Rows from block 3 of the audio encoder of a small contrastive audio-text model, named by matrix and row number. Rows with one number within an expert belong to one neuron, the router's apart. Each number is 50 + 12 x the weight over its row's rms, rounded and kept within 0 to 99. All counts start at 0.
Before each expert's rows are labels from the 100 clips, of 14848, where the router gives the expert most weight on average: "top examples" is what is common among them; "lies over" is the class under the peak. Only what is clearly more common there than usual is listed. The data: two synthetic voices taking turns or overlapping, over music, noise or silence. In brackets: how many of the 100.
# router: router (encoder.blocks.3.mlp.router.weight, 8x160), inputs 0-159
# gate: expert gate (encoder.blocks.3.mlp.gate, 8x160x160), inputs 0-159
# up: expert up (encoder.blocks.3.mlp.up, 8x160x160), inputs 0-159
# down: expert down (encoder.blocks.3.mlp.down, 8x160x160, transposed), outputs 0-159

# expert 4
top examples: second voice: none (98)
lies over: no speech (100)
router.4:54 50 57 59 68 61 60 55 64 37 69 31 65 52 44 61 73 62 45 46 49 46 61 47 34 44 41 52 49 64 49 51 52 32 44 40 57 45 51 50 40 46 43 57 42 52 39 57 32 45 53 56 37 60 46 58 50 51 62 32 51 33 47 80 43 66 32 24 68 47 91 36 55 52 55 31 61 33 60 52 42 63 38 48 29 60 59 24 56 49 25 47 29 42 59 46 38 52 57 55 49 64 40 44 61 45 49 48 60 52 49 46 34 59 50 35 43 59 54 49 45 45 41 33 51 72 43 49 46 51 35 66 52 49 35 45 38 48 38 43 47 91 37 54 43 65 70 45 81 56 53 46 39 62 72 28 51 47 61 58
gate.0:58 50 49 36 33 61 41 48 32 50 61 27 50 18 51 35 46 50 60 47 69 51 78 44 42 37 57 34 37 42 67 59 64 37 50 68 50 53 50 65 32 43 58 60 63 42 50 71 34 52 20 56 50 50 67 40 58 37 59 45 50 39 36 54 69 72 51 50 50 62 57 60 31 43 53 48 56 29 60 50 57 56 37 59 46 50 50 48 40 55 71 27 34 50 65 61 35 46 36 67 37 55 50 56 50 44 26 56 71 41 52 50 58 19 30 46 64 50 50 50 36 50 71 49 51 23 43 57 33 50 43 52 52 34 54 58 66 43 50 35 64 43 58 50 74 27 50 50 52 61 51 77 50 50 50 50 53 50 35 40
up.0:43 46 49 69 67 50 50 50 67 63 42 79 49 83 50 65 51 48 35 50 31 53 16 61 57 63 41 63 59 60 29 43 42 64 37 36 50 45 34 29 71 59 47 44 44 55 53 31 60 52 81 46 52 50 35 60 44 59 40 59 33 59 64 47 28 24 54 41 45 50 45 49 50 56 45 53 41 70 38 47 46 49 64 41 50 49 42 48 57 52 50 67 71 59 35 41 58 53 68 34 59 51 54 50 49 55 72 47 28 60 53 50 44 82 68 49 35 71 52 50 61 39 32 50 56 71 51 42 74 53 54 51 50 67 42 50 50 61 55 50 40 55 44 50 20 66 44 48 52 43 46 24 50 52 52 50 43 47 64 56
down.0:43 50 83 50 56 59 60 58 50 62 27 50 43 60 42 60 61 50 58 26 50 64 37 72 37 32 50 58 50 59 56 42 42 38 71 50 23 59 40 50 31 47 47 60 51 58 55 69 50 55 45 50 22 50 51 47 58 26 75 48 55 48 59 22 55 50 23 59 50 51 61 54 32 25 50 42 50 50 47 50 50 51 63 61 53 59 54 18 38 34 35 50 59 50 59 58 50 63 45 55 66 67 49 44 50 50 50 50 23 54 50 54 62 63 53 43 62 56 59 60 39 50 37 39 37 50 42 50 41 45 30 57 37 52 50 50 38 85 69 50 44 31 50 61 47 50 66 59 43 49 74 75 35 40 29 49 57 35 48 46
gate.1:27 46 31 28 64 49 52 48 54 37 50 55 50 84 44 37 31 61 30 45 50 21 50 28 49 51 73 52 42 26 75 43 50 50 50 50 60 53 32 50 48 69 80 50 51 57 50 50 50 59 57 55 38 29 60 47 41 50 40 39 63 65 53 51 32 42 52 73 50 59 53 50 35 46 49 42 50 59 50 50 45 69 50 61 50 61 50 80 50 50 50 55 50 50 41 50 50 50 74 55 61 65 66 74 51 50 41 44 61 53 50 50 65 43 19 53 42 50 44 47 50 45 47 52 37 60 50 49 55 50 50 42 65 29 33 52 65 35 30 54 43 72 57 56 29 51 48 46 24 50 50 42 38 68 50 35 21 47 31 63
up.1:22 50 32 28 69 45 50 48 61 39 57 50 47 83 40 27 33 67 34 49 42 19 50 38 50 47 68 53 37 35 74 50 50 45 50 50 63 51 36 65 50 68 73 50 49 61 50 50 57 60 64 58 50 34 56 61 40 37 35 42 64 61 50 54 37 40 56 50 50 50 61 51 37 40 43 47 51 70 47 42 57 69 50 55 48 59 32 77 42 57 50 47 45 43 32 39 56 50 71 50 50 64 65 73 57 50 34 50 58 45 54 42 62 50 20 48 40 60 53 55 51 45 41 50 40 64 50 46 50 45 50 36 62 31 36 58 56 34 29 51 43 71 51 50 38 50 40 44 28 64 42 50 38 71 62 36 22 43 29 50
down.1:51 53 58 67 73 50 46 44 50 61 50 50 33 42 54 39 39 50 71 50 45 48 40 57 37 44 32 38 58 76 38 45 46 39 54 36 55 53 71 50 40 25 50 50 50 50 56 42 58 41 50 43 55 62 52 58 66 54 56 56 50 19 49 32 50 41 62 47 50 32 56 54 74 50 22 50 69 65 32 33 60 51 50 50 49 50 51 38 36 65 62 41 50 40 46 44 43 77 58 50 52 40 41 24 50 58 33 57 33 48 41 25 35 48 50 45 56 63 66 55 37 23 50 58 71 59 40 42 39 35 50 50 58 66 40 75 50 40 50 61 46 32 32 43 60 44 50 41 50 50 47 48 83 41 84 57 78 39 50 48
gate.2:31 50 30 42 67 52 56 52 54 35 57 50 51 83 33 50 47 51 37 50 43 39 41 49 38 41 68 67 47 61 75 51 64 45 48 50 50 50 33 64 50 74 91 69 62 50 28 67 50 51 52 54 51 42 68 56 44 33 50 50 50 50 64 73 35 37 45 68 50 50 44 50 32 50 42 50 59 50 38 42 50 66 50 50 50 67 43 63 44 50 50 39 40 39 50 44 59 39 69 51 50 80 58 63 50 50 60 55 65 54 57 45 76 60 50 48 45 77 41 50 50 50 50 50 27 54 42 50 50 52 55 40 77 39 30 50 50 33 50 59 49 62 60 58 43 35 43 35 48 50 65 50 37 69 63 20 20 41 47 50
up.2:71 50 75 65 30 50 50 46 35 60 41 50 53 30 72 55 51 49 59 44 50 62 50 56 50 64 43 37 54 32 42 49 28 52 67 50 50 50 50 35 50 32 24 30 50 43 45 35 38 34 38 46 41 71 37 35 50 50 81 58 49 50 44 45 65 62 48 44 50 50 47 49 69 50 70 41 50 36 50 50 52 38 45 50 53 54 59 37 51 50 55 61 64 60 59 58 50 43 10 50 50 24 23 41 49 46 54 50 37 47 44 55 30 32 50 50 56 22 46 41 52 38 53 44 71 36 55 50 46 56 45 82 33 63 76 43 43 69 48 50 50 50 50 44 62 50 56 68 58 46 41 50 59 28 27 69 71 54 53 48
down.2:46 50 50 50 43 53 50 50 50 35 34 62 71 54 31 59 50 29 23 39 60 50 71 40 59 63 61 56 57 26 57 41 59 49 31 46 38 50 50 43 50 50 42 50 59 43 50 59 39 56 50 55 47 36 50 37 37 39 32 49 38 50 50 64 49 58 39 30 53 50 50 50 50 43 71 45 50 39 55 50 38 61 35 32 50 51 54 61 64 26 29 50 50 63 68 68 54 23 45 53 39 64 49 67 50 44 70 50 63 50 73 50 55 53 58 47 50 32 20 44 52 67 50 41 21 37 50 62 65 72 54 59 50 39 51 21 61 42 50 43 43 50 71 54 22 57 61 40 62 49 60 44 22 57 10 48 50 61 52 53
gate.3:50 50 45 45 51 69 37 41 65 65 50 53 50 50 49 51 39 44 67 36 49 45 50 30 48 78 50 49 69 50 63 50 53 67 50 36 61 54 48 54 50 57 48 49 29 50 50 42 50 53 63 50 50 38 50 52 50 63 46 65 67 50 61 49 35 37 59 68 50 33 20 42 54 50 30 63 50 50 50 56 50 50 33 51 77 46 47 50 50 32 84 50 69 50 47 50 68 50 50 50 54 61 56 22 38 50 51 84 38 57 40 50 40 50 68 55 21 50 50 42 50 52 50 59 72 77 63 34 68 53 62 60 51 76 44 15 61 61 50 52 50 50 50 32 30 40 51 50 28 50 45 40 71 50 50 71 50 47 34 68
up.3:50 50 39 42 54 70 48 50 72 55 32 46 50 50 50 55 50 50 50 50 52 47 30 25 52 69 57 50 65 39 64 29 41 50 50 41 50 50 47 70 39 50 45 47 31 50 21 50 65 45 70 43 69 50 59 50 47 57 50 66 69 30 53 51 33 50 50 50 58 50 26 50 59 59 35 53 37 27 59 47 39 48 33 51 70 53 50 47 49 31 76 59 66 38 43 50 50 50 42 36 54 49 50 23 40 61 56 85 50 50 38 55 43 35 66 54 26 36 55 50 56 33 50 50 68 50 56 36 50 38 50 63 50 64 41 20 59 57 62 61 45 41 56 38 31 50 55 62 14 41 52 37 59 50 40 71 50 31 48 71
down.3:80 44 40 43 50 59 61 64 57 50 13 50 50 56 61 50 51 58 14 50 50 48 41 39 50 56 42 66 43 50 69 39 29 61 51 57 50 52 28 50 35 54 69 42 50 50 43 50 25 35 81 50 47 26 60 20 50 50 55 50 50 65 54 50 47 57 50 41 43 50 50 39 48 50 50 50 31 49 70 68 23 50 43 50 55 78 60 50 71 53 50 50 64 62 49 50 62 50 35 39 47 69 50 50 58 60 50 63 50 66 35 69 51 57 48 50 53 50 52 35 50 55 79 41 27 49 50 58 50 65 64 60 51 50 60 30 55 38 36 50 50 60 57 61 50 43 50 66 51 29 42 53 34 25 29 52 33 65 50 51

# expert 7
top examples: reverberation (64)
lies over: low voice (30)
router.7:30 42 35 31 37 42 58 22 53 40 49 56 69 57 32 45 41 64 56 41 70 42 65 38 81 58 67 50 67 59 49 63 48 53 74 62 54 37 47 58 49 52 14 71 30 39 51 59 54 57 48 34 64 56 40 54 66 62 41 25 61 50 39 53 71 61 43 66 55 49 32 52 38 60 48 57 53 74 60 42 53 51 66 40 50 46 40 30 43 60 57 47 32 41 48 46 49 46 46 55 53 53 55 55 51 46 69 36 52 47 48 45 66 36 54 64 50 69 53 46 59 48 40 75 62 36 26 50 53 56 48 51 39 29 56 62 43 49 43 49 53 61 75 44 30 58 53 61 35 37 64 43 31 54 54 30 64 52 69 45
gate.0:42 50 50 36 50 37 50 36 54 50 79 49 50 38 34 50 30 60 84 50 47 24 50 50 50 61 63 50 54 50 55 71 50 57 69 50 66 50 50 54 43 39 42 39 65 38 53 52 61 54 32 45 50 63 50 78 50 67 27 36 45 48 50 50 71 50 35 53 57 33 35 57 50 42 53 50 76 62 68 45 52 31 55 54 50 41 39 63 30 50 57 53 50 44 48 50 39 45 28 56 48 50 50 60 49 23 38 50 54 19 50 50 55 23 74 62 57 36 36 68 78 63 53 66 60 37 50 51 47 38 44 73 25 50 50 72 44 37 39 41 36 50 61 50 50 48 50 50 42 47 63 40 38 50 78 58 50 52 56 49
up.0:50 58 63 41 50 75 51 50 50 28 50 47 50 50 60 50 28 42 46 45 73 39 47 55 50 60 49 50 56 61 64 50 50 65 50 50 46 39 50 56 40 50 39 52 50 50 50 67 83 50 76 50 51 28 35 50 50 49 38 66 59 44 35 46 60 50 23 65 50 50 46 50 34 69 50 71 82 57 50 33 35 56 57 37 58 61 31 50 47 31 50 50 50 46 50 50 69 62 36 50 63 65 50 47 25 50 57 69 57 33 41 60 64 50 60 37 45 49 30 33 50 72 44 50 53 56 38 50 59 50 81 45 36 34 50 37 65 44 42 50 70 58 69 49 14 53 73 65 50 20 50 50 45 37 50 50 39 50 41 50
down.0:50 51 61 77 50 41 50 49 52 50 50 45 31 61 50 42 41 54 54 20 37 75 06 64 33 50 44 50 55 70 24 50 34 50 52 37 50 62 50 57 50 50 50 68 65 57 50 43 64 69 50 29 38 61 41 71 59 39 57 46 50 50 45 30 71 50 37 45 53 43 80 64 59 33 50 66 50 50 50 36 50 50 67 51 50 35 33 48 50 33 28 50 50 53 50 50 57 50 62 52 66 36 46 32 52 56 54 31 47 66 50 50 42 62 50 58 33 40 50 76 26 50 34 50 59 50 39 63 50 32 69 57 50 43 42 65 65 67 49 75 49 50 32 43 31 44 60 50 50 53 50 50 50 50 50 67 57 25 42 50
gate.1:50 50 43 50 69 50 50 87 62 50 48 50 50 53 51 50 50 41 48 50 48 50 33 50 18 30 50 50 51 67 50 50 52 50 50 55 58 62 51 50 63 43 50 50 82 50 60 63 34 50 46 48 30 50 59 36 50 28 62 43 51 72 50 56 50 50 33 50 50 50 50 50 64 59 42 40 50 50 50 50 50 70 46 50 60 70 52 50 50 50 61 47 54 56 50 46 50 50 50 50 51 74 50 13 19 50 50 62 50 55 77 50 33 67 50 50 50 57 46 50 28 50 78 28 06 68 50 50 50 34 61 54 64 66 27 50 50 39 65 66 50 56 36 68 50 50 49 50 92 62 50 60 55 46 59 50 37 38 50 45
up.1:50 50 25 56 49 50 30 50 50 45 53 50 41 50 45 50 50 71 40 45 45 50 50 50 73 50 68 50 50 50 50 66 50 49 58 75 48 59 50 24 83 57 50 63 41 69 29 38 20 60 59 50 35 62 50 45 43 50 19 50 63 50 50 54 50 50 61 50 47 50 50 41 50 50 50 50 42 75 69 63 52 50 62 27 50 22 61 56 50 50 50 50 50 93 50 43 62 50 43 29 46 50 61 39 50 50 68 28 50 57 66 50 50 50 32 59 50 50 50 61 50 32 50 50 50 50 50 65 67 54 50 21 78 50 50 53 50 67 50 50 58 50 35 55 50 76 56 50 50 31 55 63 24 67 34 32 53 62 65 50
down.1:50 55 50 50 65 70 41 50 57 50 32 50 44 50 50 29 70 50 50 56 37 47 51 50 50 35 47 66 40 39 29 50 53 50 50 44 50 68 53 73 30 50 65 50 69 50 54 50 50 50 50 75 33 50 73 70 59 52 36 50 50 50 50 70 27 39 29 22 50 26 50 50 78 50 58 50 50 46 50 59 50 36 18 50 67 31 50 50 68 50 50 53 46 50 50 50 37 50 50 72 63 38 69 59 46 50 20 50 32 35 50 62 50 65 50 53 50 42 52 61 67 50 50 29 60 61 72 49 50 52 50 67 50 50 53 40 71 15 56 50 50 50 31 50 77 50 34 50 71 56 31 35 50 50 56 50 50 66 50 50
gate.2:50 50 48 50 35 50 50 50 50 48 50 44 54 54 50 57 50 69 74 50 43 50 50 33 50 56 67 50 32 50 40 62 33 56 75 50 50 52 31 55 42 50 36 44 39 57 60 32 49 50 26 47 50 82 44 80 45 56 25 27 58 46 51 48 81 49 50 50 72 56 38 29 54 19 50 41 50 50 50 71 68 38 50 46 44 52 50 42 50 59 50 63 30 54 32 50 49 27 50 63 54 46 12 50 78 52 50 50 46 45 55 41 50 30 66 51 66 30 50 61 50 55 27 50 50 50 57 50 50 50 39 60 50 19 38 67 46 57 50 51 62 35 66 50 50 73 47 70 50 57 47 46 40 50 76 51 50 50 55 50
up.2:55 30 50 49 50 43 64 45 50 50 62 70 56 50 43 57 61 44 54 44 76 61 49 37 58 19 33 48 69 50 31 41 53 18 53 47 44 37 49 65 50 50 51 72 50 69 53 73 41 58 57 65 50 50 50 50 50 50 64 50 58 49 57 61 50 30 40 54 50 50 50 54 63 59 50 50 50 57 40 28 44 50 51 59 21 55 52 37 34 36 50 37 50 52 49 50 50 46 53 69 40 49 42 41 50 36 50 50 50 26 67 21 62 60 53 61 75 61 48 50 50 70 54 56 52 57 10 50 30 50 50 39 67 51 78 50 34 69 50 62 50 52 38 49 50 32 40 26 64 44 48 63 52 67 65 40 50 30 77 58
down.2:59 50 50 44 44 50 57 71 52 37 50 61 58 50 37 51 50 39 50 41 41 37 50 50 45 40 50 33 67 50 48 34 50 35 25 50 50 50 50 65 50 76 57 62 68 61 50 50 52 47 86 42 54 50 69 55 66 53 73 50 34 40 43 77 50 53 35 50 51 36 61 59 49 65 50 50 50 41 50 51 30 49 50 50 50 71 29 76 60 50 45 32 45 42 33 41 51 22 68 50 66 67 66 70 50 39 50 50 63 36 50 33 50 50 50 50 37 50 52 31 39 50 50 50 61 74 32 50 50 50 50 50 79 16 29 50 41 50 50 50 50 82 50 63 43 59 50 38 54 19 50 43 63 69 51 40 39 50 54 49
gate.3:50 55 42 50 50 48 50 50 50 53 32 50 50 48 55 76 31 47 42 50 62 38 52 22 50 61 49 50 35 07 52 55 42 52 63 50 44 39 39 50 70 45 43 31 57 50 57 32 33 51 50 85 36 45 33 27 26 64 50 50 36 68 58 50 50 50 50 50 25 50 50 50 72 46 56 28 73 73 50 50 50 39 50 50 18 50 69 50 34 50 44 72 51 70 50 68 34 50 34 54 50 43 45 55 57 52 50 19 50 50 51 50 69 50 59 58 76 50 33 44 70 63 41 50 50 50 42 72 44 50 36 46 50 51 65 37 39 50 50 33 50 50 63 40 55 36 53 50 45 50 54 50 50 50 29 66 50 50 66 59
up.3:52 58 44 50 50 50 50 52 64 50 50 50 75 80 26 67 51 41 26 81 44 69 50 50 59 48 50 57 50 50 50 22 41 21 50 50 50 36 56 50 44 57 48 50 22 47 40 50 40 56 50 52 62 37 37 25 50 64 62 74 50 50 50 73 28 41 50 50 50 50 50 53 35 59 50 41 30 48 50 48 42 34 50 43 50 66 56 25 49 71 44 50 50 40 40 50 59 31 50 48 40 64 46 38 57 52 68 51 33 70 50 65 50 82 50 50 50 69 68 46 47 33 50 38 50 50 50 43 63 66 65 36 47 58 50 15 43 37 50 37 50 71 50 66 72 55 46 50 50 38 50 50 50 45 53 25 58 53 65 50
down.3:36 58 57 63 50 41 45 44 50 47 77 61 50 52 54 50 74 50 50 65 47 57 66 43 68 50 73 54 38 32 50 47 50 50 58 50 46 50 26 32 49 62 50 40 50 53 50 66 50 50 61 27 51 50 39 34 16 43 49 46 56 51 50 53 50 77 39 35 64 63 68 49 30 50 59 50 50 30 69 76 28 37 50 22 50 50 64 40 50 50 37 21 50 50 62 45 37 46 50 50 30 49 30 65 77 41 68 49 30 72 50 50 42 37 50 50 50 41 36 42 36 50 56 60 44 35 50 71 69 60 48 72 39 42 55 51 50 43 44 39 59 46 68 60 37 63 70 50 50 54 42 61 38 50 51 36 50 74 50 48

# expert 0
top examples: reverberation (87)
lies over: deep voice (37)
router.0:59 23 44 35 50 27 55 47 46 59 44 64 36 43 42 39 60 41 60 49 65 55 63 37 43 46 57 30 43 29 39 56 49 62 34 40 50 64 50 56 69 55 64 53 80 64 41 37 58 59 54 77 35 38 64 51 43 69 44 48 52 61 67 46 61 48 63 50 52 57 39 59 55 46 56 53 57 61 31 57 43 39 36 63 45 46 37 67 58 42 61 41 53 64 50 47 39 39 62 59 30 27 59 73 57 47 42 40 72 37 53 35 45 54 46 64 66 36 27 45 51 46 64 59 47 38 60 80 51 36 48 57 60 43 57 65 46 37 43 54 33 39 39 23 53 35 34 27 42 39 36 39 75 45 43 65 48 35 39 48
gate.0:47 45 50 24 50 50 36 47 37 53 50 36 50 30 32 43 27 72 61 50 61 60 38 39 49 33 52 35 47 50 28 50 68 38 50 71 67 65 85 67 50 36 50 50 57 50 60 69 44 46 50 48 73 50 49 86 61 47 50 41 62 50 42 39 50 26 65 61 50 66 50 50 50 48 50 49 55 50 51 37 78 50 51 50 49 53 35 50 43 66 48 71 34 53 31 62 50 47 62 59 39 51 41 50 48 41 50 57 50 38 80 50 68 37 50 28 66 34 47 50 41 51 59 43 50 29 41 44 28 50 52 35 50 50 31 46 62 50 48 50 51 71 38 53 38 61 50 50 57 54 56 50 45 71 87 50 52 50 50 29
up.0:61 34 55 42 52 30 50 53 37 46 69 27 42 33 31 50 50 50 58 46 50 48 42 52 50 37 47 50 21 54 40 47 71 51 43 50 55 61 56 50 61 31 51 47 66 70 72 65 38 43 50 65 56 35 50 73 50 58 28 50 50 58 82 35 69 50 52 35 51 68 50 52 51 50 72 32 75 80 50 57 68 60 31 39 50 34 50 50 50 66 50 69 51 50 50 50 50 57 69 50 31 47 33 50 61 16 33 38 50 50 66 63 50 42 50 50 72 50 30 66 50 56 38 34 44 50 43 61 35 37 50 52 63 42 35 41 59 50 50 39 50 55 50 50 59 57 50 50 51 50 50 56 73 66 75 69 43 50 45 35
down.0:67 35 50 50 50 33 50 50 50 50 81 33 45 39 50 50 40 50 50 50 73 18 50 50 50 50 66 48 46 43 53 32 66 54 40 42 69 25 50 61 55 32 50 50 65 50 62 50 34 50 44 52 60 19 50 55 50 59 18 34 50 59 47 54 50 50 41 44 50 64 50 50 50 71 50 41 61 55 53 63 57 43 23 33 39 32 27 72 86 56 50 54 42 52 43 67 50 60 43 50 43 41 38 56 53 43 40 60 71 50 50 67 62 35 36 50 59 58 42 31 50 50 39 50 46 61 38 63 66 63 76 56 55 50 50 50 67 36 31 50 50 75 44 26 52 60 50 58 44 39 50 41 50 61 50 56 27 70 35 51
gate.1:55 47 37 50 61 50 61 69 50 50 50 43 34 50 50 50 26 50 50 50 50 17 54 70 50 47 38 50 28 51 50 50 78 36 58 50 50 50 52 57 58 28 51 50 65 50 76 50 51 50 50 62 50 19 34 58 58 57 37 47 41 56 41 42 56 47 28 50 35 66 50 57 36 45 52 32 71 77 50 39 66 59 35 53 50 28 50 50 50 50 43 76 50 50 50 71 50 71 24 65 48 40 52 50 50 43 32 23 50 42 57 50 60 50 50 50 56 50 41 61 50 50 50 32 46 84 29 50 50 50 68 24 50 46 64 29 47 41 36 45 35 62 34 50 33 50 71 36 50 50 45 42 50 32 40 66 50 35 50 53
up.1:50 50 34 50 50 52 50 50 31 50 37 51 51 39 55 50 59 54 49 60 67 34 50 62 41 29 50 54 50 57 59 50 58 32 63 72 35 50 44 55 53 31 46 50 50 50 62 50 40 65 50 55 15 50 29 32 80 50 55 50 50 50 52 35 50 70 31 64 36 95 87 50 50 43 44 50 71 66 50 38 56 54 50 44 41 50 50 50 50 50 40 61 50 50 54 65 32 81 41 59 43 50 51 50 50 50 50 34 50 50 62 56 53 32 50 49 50 59 50 50 50 62 42 34 39 53 09 58 50 37 59 18 55 26 44 29 50 50 50 41 46 55 28 50 54 50 76 50 50 41 50 71 50 50 51 50 40 37 50 50
down.1:50 50 50 64 37 45 31 55 50 64 50 50 41 50 71 18 50 61 52 50 61 43 52 50 50 30 58 50 50 50 59 50 50 59 46 45 51 23 58 46 45 32 50 55 64 45 50 43 28 41 49 50 59 36 50 50 41 50 27 50 50 80 43 44 44 55 66 75 50 60 73 50 33 68 50 51 50 29 40 56 52 49 50 31 70 50 50 77 50 41 52 50 50 50 57 64 39 60 25 56 50 40 51 50 38 50 59 50 50 70 50 62 62 31 31 50 25 45 50 31 28 70 50 63 57 68 25 47 71 45 73 53 50 52 50 56 50 47 34 39 50 57 38 33 45 68 63 64 46 57 21 50 50 50 50 68 12 56 41 48
gate.2:50 37 49 50 40 63 50 74 50 43 39 50 64 77 48 59 45 50 50 30 55 66 44 50 50 50 50 73 50 76 50 50 50 50 50 43 50 44 50 64 50 58 07 50 41 63 58 50 50 50 50 37 50 34 36 85 78 50 44 41 50 23 59 46 50 64 50 37 50 24 40 39 50 31 64 35 66 50 50 35 43 79 57 50 50 50 39 47 50 33 55 50 50 50 42 50 50 50 50 60 74 73 50 50 63 52 86 40 50 35 48 50 50 47 50 42 36 45 66 50 57 50 28 50 83 60 24 39 42 50 40 74 50 50 46 40 52 50 67 50 50 52 66 46 50 49 36 74 57 50 52 50 48 62 49 61 63 50 64 50
up.2:62 33 50 50 50 50 41 50 38 61 32 50 66 50 40 49 47 50 39 50 50 76 41 74 50 41 58 76 50 64 50 35 50 51 50 30 50 50 50 50 38 59 10 67 44 68 60 34 49 50 50 42 28 39 50 50 74 64 37 40 50 27 50 42 62 50 45 31 50 50 50 50 76 26 50 35 50 50 50 50 55 77 53 59 50 49 26 53 62 30 50 50 69 64 41 50 50 50 52 63 50 65 38 50 50 49 91 33 45 50 47 35 50 50 50 52 50 50 65 50 50 29 27 50 77 69 50 50 50 50 48 66 67 31 50 41 44 50 50 59 49 50 50 38 32 50 38 50 46 36 37 50 50 64 50 81 50 50 69 49
down.2:50 50 28 50 56 52 50 45 69 22 50 47 60 50 33 52 58 50 50 34 50 61 50 58 50 42 76 50 50 49 50 28 63 62 50 50 50 46 32 50 47 76 50 71 32 50 25 50 50 58 59 50 37 50 50 50 68 59 50 50 46 28 50 50 50 50 50 50 50 50 50 50 48 50 36 50 51 52 57 31 26 49 40 50 50 50 57 50 50 38 50 60 39 61 30 50 69 35 49 50 50 50 50 50 70 64 50 36 60 50 43 50 62 62 50 55 36 69 70 32 21 50 50 85 72 50 50 26 22 68 46 36 50 43 50 50 50 50 43 50 44 42 77 47 51 50 50 71 27 33 54 27 72 60 50 16 50 34 76 50
gate.3:29 34 48 43 55 36 43 50 50 66 23 50 50 70 35 50 27 43 50 42 65 45 42 35 62 42 50 25 67 56 28 53 46 42 43 59 60 70 66 50 48 50 57 54 52 59 29 28 49 63 56 49 53 52 67 63 67 50 44 50 66 55 43 50 43 38 57 36 63 43 50 67 67 57 40 71 50 61 48 28 59 61 73 73 62 50 46 57 44 45 64 29 59 43 45 37 50 50 36 65 60 51 45 63 50 50 58 40 68 50 55 27 50 50 60 42 47 40 40 45 50 36 76 66 55 36 66 61 50 29 30 45 52 67 50 58 77 31 53 66 42 40 36 38 31 50 38 40 63 47 44 43 43 41 50 38 73 23 50 50
up.3:54 57 52 50 39 45 63 61 50 35 79 29 52 19 65 50 49 58 62 68 50 29 64 50 50 70 58 64 36 35 76 55 69 75 61 50 58 50 36 48 47 38 42 45 52 30 69 70 50 41 26 53 43 57 44 36 44 50 56 32 50 51 50 39 65 51 50 50 42 68 32 40 50 35 72 45 69 50 63 62 58 50 35 50 50 21 48 48 50 66 59 69 44 59 56 68 50 63 58 45 46 51 63 47 40 47 43 40 50 47 52 74 75 17 50 46 66 34 50 50 65 50 41 42 50 34 38 43 37 50 50 58 44 53 50 43 28 50 46 25 49 50 79 50 50 53 50 63 50 47 63 50 50 50 47 71 50 71 43 48
down.3:68 37 40 50 36 47 50 41 67 23 74 57 62 53 65 61 50 57 63 83 32 21 63 32 37 45 48 50 32 45 66 50 48 60 63 45 57 50 55 50 50 50 71 47 56 55 82 50 48 35 45 59 50 46 50 50 40 58 50 35 50 50 71 50 46 50 57 50 46 70 33 27 52 35 50 33 52 47 47 50 53 50 19 65 28 60 50 50 50 70 49 50 50 50 50 59 50 50 52 62 26 50 37 40 60 25 34 75 60 50 47 56 50 26 58 45 65 40 60 50 50 50 46 64 56 79 43 71 50 46 58 34 65 28 50 55 40 50 50 33 31 44 55 50 68 38 54 66 50 36 39 46 62 41 58 53 28 50 49 50